config = dict(
    dataset='drum patterns on synthesised drum kits',
    hop_length=160,
    spec_augment=True,
    arch='transformer',
    hidden_act='star_relu',
    qk_norm=False,
    experts_per_token=1,
    adamw_lr_other_params=0.0012,
    lr_schedule='cosine',
    warmup_steps=1200,
)
Rows from block 6 of a small sound classifier, named by matrix and row number. Rows with one number belong to one neuron. Each number is 200 + 30 x the weight over its row's rms, rounded and kept within 0 to 999. All counts start at 0.
After each neuron's rows are labels from the 100 clips, of 14976, where the neuron reaches its highest value: "lies over" is the class under the peak. Only what is clearly more common there than usual is listed. The data: drum patterns on synthesised drum kits.
# fc1: MLP up (model.blocks.6.mlp.fc1.weight, 640x320), inputs 107-213
# fc2: MLP down (model.blocks.6.mlp.fc2.weight, 320x640, transposed), outputs 107-213

fc1.130,185,192,185,203,247,227,242,174,254,200,135,193,176,226,230,233,150,237,230,177,224,212,216,243,142,257,221,214,236,192,182,189,169,186,181,256,211,225,143,171,190,180,317,206,236,160,191,203,209,165,193,180,195,246,198,180,112,220,163,221,166,208,198,216,187,142,240,182,181,182,190,183,174,148,218,226,229,236,250,185,192,196,178,228,206,254,187,214,212,223,241,145,115,209,188,186,173,188,155,170,206,187,216,195,176,196,170
fc2.130,192,200,215,202,218,211,204,214,217,169,206,179,203,191,194,228,236,170,206,177,221,220,184,175,181,225,209,213,206,205,192,211,195,191,152,162,189,224,210,226,134,209,162,209,208,242,194,152,256,169,192,188,193,186,161,169,191,187,197,204,206,221,202,169,197,177,158,207,178,187,165,152,210,261,169,212,173,285,219,146,208,240,168,188,177,230,237,192,163,164,161,204,204,194,214,184,212,216,209,203,221,242,144,235,214,196,173
lies over: high tom

fc1.327,174,187,139,225,171,124,155,209,145,180,176,201,186,166,240,180,173,191,180,142,184,190,287,108,220,200,219,257,239,179,242,176,227,191,177,242,241,217,236,173,176,181,216,175,198,194,194,205,223,202,180,190,241,205,222,242,168,143,174,224,234,243,190,239,202,215,235,206,216,189,181,182,209,228,262,173,242,297,131,159,222,214,171,156,205,218,209,231,184,167,195,173,186,155,176,166,207,234,211,211,211,226,233,172,220,182,211
fc2.327,197,166,203,173,208,206,173,237,169,229,195,175,198,236,241,205,210,233,174,267,212,228,164,226,189,167,218,175,186,227,166,171,203,191,179,181,215,198,152,236,133,200,165,236,223,126,150,197,202,176,222,201,192,184,176,193,242,196,193,247,191,221,203,187,195,246,225,201,187,192,302,176,197,196,181,196,213,158,194,217,210,244,229,169,208,192,211,169,168,116,170,240,233,181,203,189,176,227,205,157,213,199,171,217,227,231,176
lies over: high tom; cowbell

fc1.148,199,218,243,245,175,190,204,187,220,169,241,211,192,176,233,193,162,204,232,207,176,263,168,190,151,204,176,137,180,229,155,173,199,194,166,205,202,241,203,242,199,166,272,223,197,215,176,225,212,153,179,192,158,212,132,207,180,190,153,175,211,189,198,180,226,194,157,222,160,205,220,225,215,199,120,190,249,207,211,137,223,228,212,191,229,207,202,186,231,191,194,214,189,182,194,263,202,227,247,190,186,247,185,186,237,222,232
fc2.148,199,228,192,154,171,156,168,181,196,232,178,181,187,264,211,186,176,192,209,259,171,207,185,190,228,207,187,205,192,195,195,171,170,178,231,242,182,178,226,164,180,243,195,174,192,193,172,182,209,176,180,193,147,187,189,219,195,203,236,206,201,125,234,181,212,247,195,186,167,211,159,174,177,240,167,156,173,135,216,198,242,202,221,252,219,212,206,165,173,226,168,157,191,204,197,193,195,177,212,241,174,213,166,197,211,205,191
lies over: kick

fc1.90,191,199,200,186,220,186,181,198,216,163,199,188,193,170,173,255,188,237,201,205,181,182,200,183,226,207,241,181,186,211,226,200,187,170,218,204,214,182,152,206,148,211,179,216,149,158,190,202,166,184,194,201,231,172,201,164,118,222,153,177,154,256,208,252,132,192,226,173,175,192,164,160,247,164,236,176,198,188,164,251,216,201,231,195,159,197,215,186,212,193,205,171,261,124,147,248,233,126,180,173,208,171,198,249,239,166,147
fc2.90,172,229,224,201,220,199,207,191,227,171,185,239,215,199,195,232,220,204,160,217,244,195,189,164,200,191,187,222,212,244,176,179,166,181,184,133,215,207,220,250,183,184,255,209,157,181,169,208,227,199,196,156,149,227,255,196,252,246,226,234,178,221,232,149,223,191,219,181,193,224,194,212,187,204,194,165,226,193,179,176,224,234,242,178,164,157,196,183,151,198,163,152,178,185,169,112,174,259,180,200,209,200,198,174,208,239,192
lies over: kick; low tom

fc1.265,215,197,191,170,239,188,169,215,224,213,191,223,210,219,216,227,158,209,212,197,185,179,182,222,178,190,188,137,188,209,195,216,173,202,207,237,212,183,215,195,218,197,118,194,182,180,170,185,188,209,227,238,233,211,198,209,177,183,191,213,160,159,111,230,215,214,218,175,185,200,199,160,178,133,260,185,190,257,159,192,191,198,183,235,201,178,184,181,232,186,199,217,214,166,183,181,204,176,226,168,199,295,214,201,274,207,210
fc2.265,229,208,191,227,177,184,221,236,235,191,197,251,205,215,165,101,236,150,180,176,186,124,205,221,270,199,200,191,170,172,178,190,169,136,115,229,191,169,191,212,185,224,249,169,195,177,211,196,228,187,242,174,180,231,207,227,217,184,212,190,175,169,199,198,186,199,185,188,186,221,210,195,233,207,184,134,191,197,248,161,143,148,192,272,213,189,172,222,181,189,236,208,244,172,239,207,217,199,245,231,182,258,179,122,209,181,167
lies over: kick; cowbell

fc1.623,174,209,216,209,218,193,188,220,144,235,120,195,189,183,206,230,206,215,218,162,114,153,189,216,270,213,243,243,191,203,206,215,182,184,177,137,213,221,208,233,231,193,275,204,189,169,263,179,163,216,214,201,199,194,186,239,163,184,231,185,263,141,217,216,218,179,255,199,182,211,277,138,144,202,191,187,202,187,212,186,204,214,233,227,181,200,231,257,223,260,238,231,166,214,214,212,233,186,177,200,204,268,205,238,184,178,182
fc2.623,181,173,199,216,195,206,224,272,147,258,188,188,209,216,171,232,203,242,260,157,214,208,225,179,192,234,247,203,215,214,185,197,172,191,265,233,271,192,140,221,192,186,192,229,169,234,176,233,163,175,221,157,184,242,204,169,209,213,206,222,205,174,180,192,190,242,216,228,204,223,170,163,177,200,242,182,221,186,133,190,158,186,223,196,168,232,166,174,220,228,198,153,184,169,175,198,180,204,142,154,197,174,192,215,201,164,237
lies over: high tom

fc1.73,176,209,193,200,271,202,231,197,196,235,163,142,215,195,185,195,162,180,232,180,146,131,271,233,143,208,207,226,229,208,192,189,227,187,204,181,254,182,215,229,224,179,216,177,210,250,221,196,224,192,201,161,194,186,212,189,163,161,184,173,174,191,227,215,214,202,194,310,198,180,203,248,199,250,232,236,113,178,204,171,206,171,155,208,178,206,192,204,220,207,225,169,228,192,250,190,203,222,202,221,197,205,210,202,180,220,217
fc2.73,230,204,236,197,147,248,148,224,184,177,245,206,234,195,231,229,215,224,189,181,207,223,224,231,194,152,210,182,196,134,215,177,217,183,123,183,182,177,234,213,241,188,197,205,192,180,166,265,215,180,183,266,170,154,167,185,262,196,244,159,173,167,287,156,163,233,172,245,160,222,189,261,238,256,232,165,169,224,211,211,152,222,196,206,211,253,170,194,191,197,193,237,235,210,220,210,193,199,215,179,225,292,190,224,220,193,152
lies over: kick

fc1.603,189,158,277,186,180,231,197,218,154,194,234,215,161,202,187,154,190,206,209,176,160,196,157,250,150,254,203,161,225,210,156,197,260,171,159,255,189,198,202,231,179,205,120,223,200,216,187,181,114,188,164,153,183,154,208,213,178,191,187,140,212,208,184,152,195,144,214,168,192,214,163,201,250,213,233,156,202,199,141,215,214,202,222,158,231,186,190,214,195,227,194,219,250,159,193,172,222,231,192,238,196,188,196,193,200,207,162
fc2.603,251,166,183,237,202,173,209,215,220,213,208,217,156,148,170,277,227,125,232,245,168,227,215,165,231,233,170,194,151,194,186,207,192,162,237,156,185,160,194,185,179,215,222,183,193,247,236,194,219,196,208,210,197,237,257,201,145,183,198,208,223,207,182,245,208,195,168,178,155,239,208,202,218,182,252,158,214,232,173,233,194,198,175,175,200,224,192,183,180,186,230,204,148,212,199,216,132,141,203,151,180,230,179,202,238,230,188
lies over: kick

fc1.202,181,229,215,161,166,194,226,181,203,182,203,171,224,190,242,211,195,236,207,250,232,189,210,190,226,220,165,184,181,180,207,201,174,225,187,200,242,175,138,186,195,173,200,258,218,136,199,210,133,213,213,168,194,173,172,209,181,148,190,192,136,217,194,201,200,173,208,191,194,162,191,196,187,198,221,224,227,198,206,221,278,264,217,187,185,198,209,251,145,218,160,271,227,182,224,223,182,200,221,237,226,249,213,221,248,171,185
fc2.202,165,137,165,227,201,236,214,198,234,232,232,193,202,189,200,258,180,210,179,168,210,139,176,168,239,187,189,184,203,211,211,237,214,236,173,184,178,221,184,211,181,179,192,207,179,176,202,116,241,234,186,195,223,230,148,185,205,271,187,208,171,201,171,156,190,229,184,187,202,244,209,165,193,221,208,216,227,233,173,207,191,219,212,231,196,235,245,143,165,208,163,191,194,183,195,166,207,213,179,225,202,206,181,180,165,213,160
lies over: kick; rimshot

fc1.239,180,242,186,199,228,267,216,194,145,206,173,219,238,153,191,218,212,179,203,208,184,227,198,227,181,186,179,271,202,194,181,227,185,110,122,207,228,205,172,190,189,219,166,195,186,188,226,181,192,210,153,258,265,203,163,262,159,229,121,159,230,222,179,205,208,160,197,225,166,180,180,221,164,265,146,196,227,205,245,218,213,187,181,247,201,169,205,213,180,225,206,231,223,212,269,207,193,241,210,218,201,213,208,170,209,258,223
fc2.239,214,214,216,245,176,181,231,239,205,176,186,215,186,223,222,182,242,166,206,250,137,173,194,208,204,246,161,259,210,210,151,199,162,196,198,241,199,212,240,170,207,208,179,223,190,244,186,234,149,241,219,220,204,168,264,199,178,235,214,231,189,251,249,227,180,237,211,188,182,204,166,252,111,196,228,160,249,198,234,229,176,194,218,225,195,191,223,180,149,206,192,168,166,173,144,185,198,159,189,173,201,226,232,247,164,173,182
lies over: kick

fc1.224,223,175,169,203,171,251,212,175,240,174,155,136,184,205,246,195,145,196,247,214,271,235,230,185,227,203,157,191,211,173,195,189,220,155,179,227,207,194,139,212,194,200,167,167,167,260,174,206,221,212,217,190,269,198,204,201,171,220,220,209,169,172,203,183,187,203,200,196,214,183,181,227,177,156,228,192,157,196,218,207,178,211,234,223,196,224,188,205,227,235,202,195,248,183,181,224,214,170,218,214,210,261,193,163,291,219,197
fc2.224,163,186,249,211,178,216,182,203,238,248,209,161,220,191,192,212,179,161,239,253,203,218,161,184,206,210,199,204,198,264,207,199,182,244,146,200,226,159,231,196,159,220,239,196,259,222,166,207,186,195,205,152,213,229,181,224,222,153,183,168,176,187,151,199,207,225,193,224,230,189,190,207,189,222,226,214,212,201,157,213,179,191,189,304,192,212,173,215,196,189,241,206,211,210,172,240,196,185,213,215,225,201,268,190,221,189,172
lies over: snare

fc1.5,225,219,247,194,214,191,187,198,205,185,216,223,184,192,215,180,248,201,226,186,151,178,181,242,252,210,197,195,173,214,201,193,197,175,186,207,194,149,159,208,207,158,278,217,202,168,140,198,162,199,228,217,175,162,207,196,95,202,221,192,177,112,171,184,213,168,249,194,187,201,179,159,168,237,141,230,212,222,177,246,230,109,207,193,208,155,202,196,210,173,196,238,225,162,187,209,160,163,170,190,188,198,268,210,155,269,188
fc2.5,197,227,180,173,209,220,167,317,200,237,148,167,268,210,163,148,184,211,188,126,213,202,216,181,166,204,207,179,145,227,221,167,222,140,244,185,249,172,226,188,149,142,243,208,202,165,219,189,244,170,229,188,230,191,182,243,213,167,182,168,183,201,214,205,236,230,222,180,141,197,199,203,122,136,221,194,177,193,240,164,182,185,209,196,195,159,174,224,182,196,193,226,217,220,157,157,226,213,131,235,195,211,158,183,212,219,162
lies over: high tom

fc1.308,239,237,186,199,231,187,270,229,166,215,216,238,143,214,200,166,131,203,192,192,210,215,216,205,206,155,212,203,162,177,203,188,100,185,182,248,163,209,195,257,187,179,205,185,161,218,213,169,244,208,189,198,263,200,187,195,106,192,173,189,230,199,229,184,177,228,259,152,195,210,226,174,227,146,255,170,194,215,247,227,186,192,189,194,168,197,213,188,150,215,159,213,221,235,194,196,237,193,205,224,181,188,199,197,182,250,216
fc2.308,228,210,177,244,174,116,261,246,262,238,198,249,211,173,230,203,194,200,172,206,206,157,204,236,180,230,199,242,168,168,237,243,198,160,197,232,181,187,183,193,229,203,214,164,171,244,233,192,210,143,231,216,209,165,211,170,215,209,208,136,216,186,208,247,223,175,169,232,151,163,148,228,196,224,264,191,184,230,154,201,203,190,204,201,154,197,212,212,193,182,214,213,200,217,148,175,197,153,176,191,204,214,190,225,173,229,187
lies over: high tom

fc1.455,173,180,242,192,201,140,150,186,209,227,240,165,174,184,192,206,183,196,217,178,225,125,155,225,214,212,208,220,184,174,209,212,171,201,231,184,200,224,228,213,158,163,237,167,200,170,229,193,246,219,212,276,224,236,200,234,166,216,197,204,226,204,233,213,223,204,219,170,196,220,163,249,188,223,229,187,213,183,142,244,204,184,191,191,191,199,197,196,232,192,163,199,203,195,181,222,199,170,229,166,242,192,219,202,218,248,217
fc2.455,147,191,173,256,158,163,176,215,199,205,155,231,135,109,213,192,231,238,200,193,202,145,223,201,205,194,238,181,152,176,227,148,213,190,221,172,184,195,229,160,231,160,215,183,160,189,192,166,234,162,171,201,212,189,170,260,211,206,207,267,214,186,204,188,198,205,146,197,213,227,182,158,230,168,184,149,235,203,207,190,207,197,215,223,242,231,187,235,219,195,201,169,203,267,156,159,216,214,169,147,172,290,202,222,204,193,251
lies over: high tom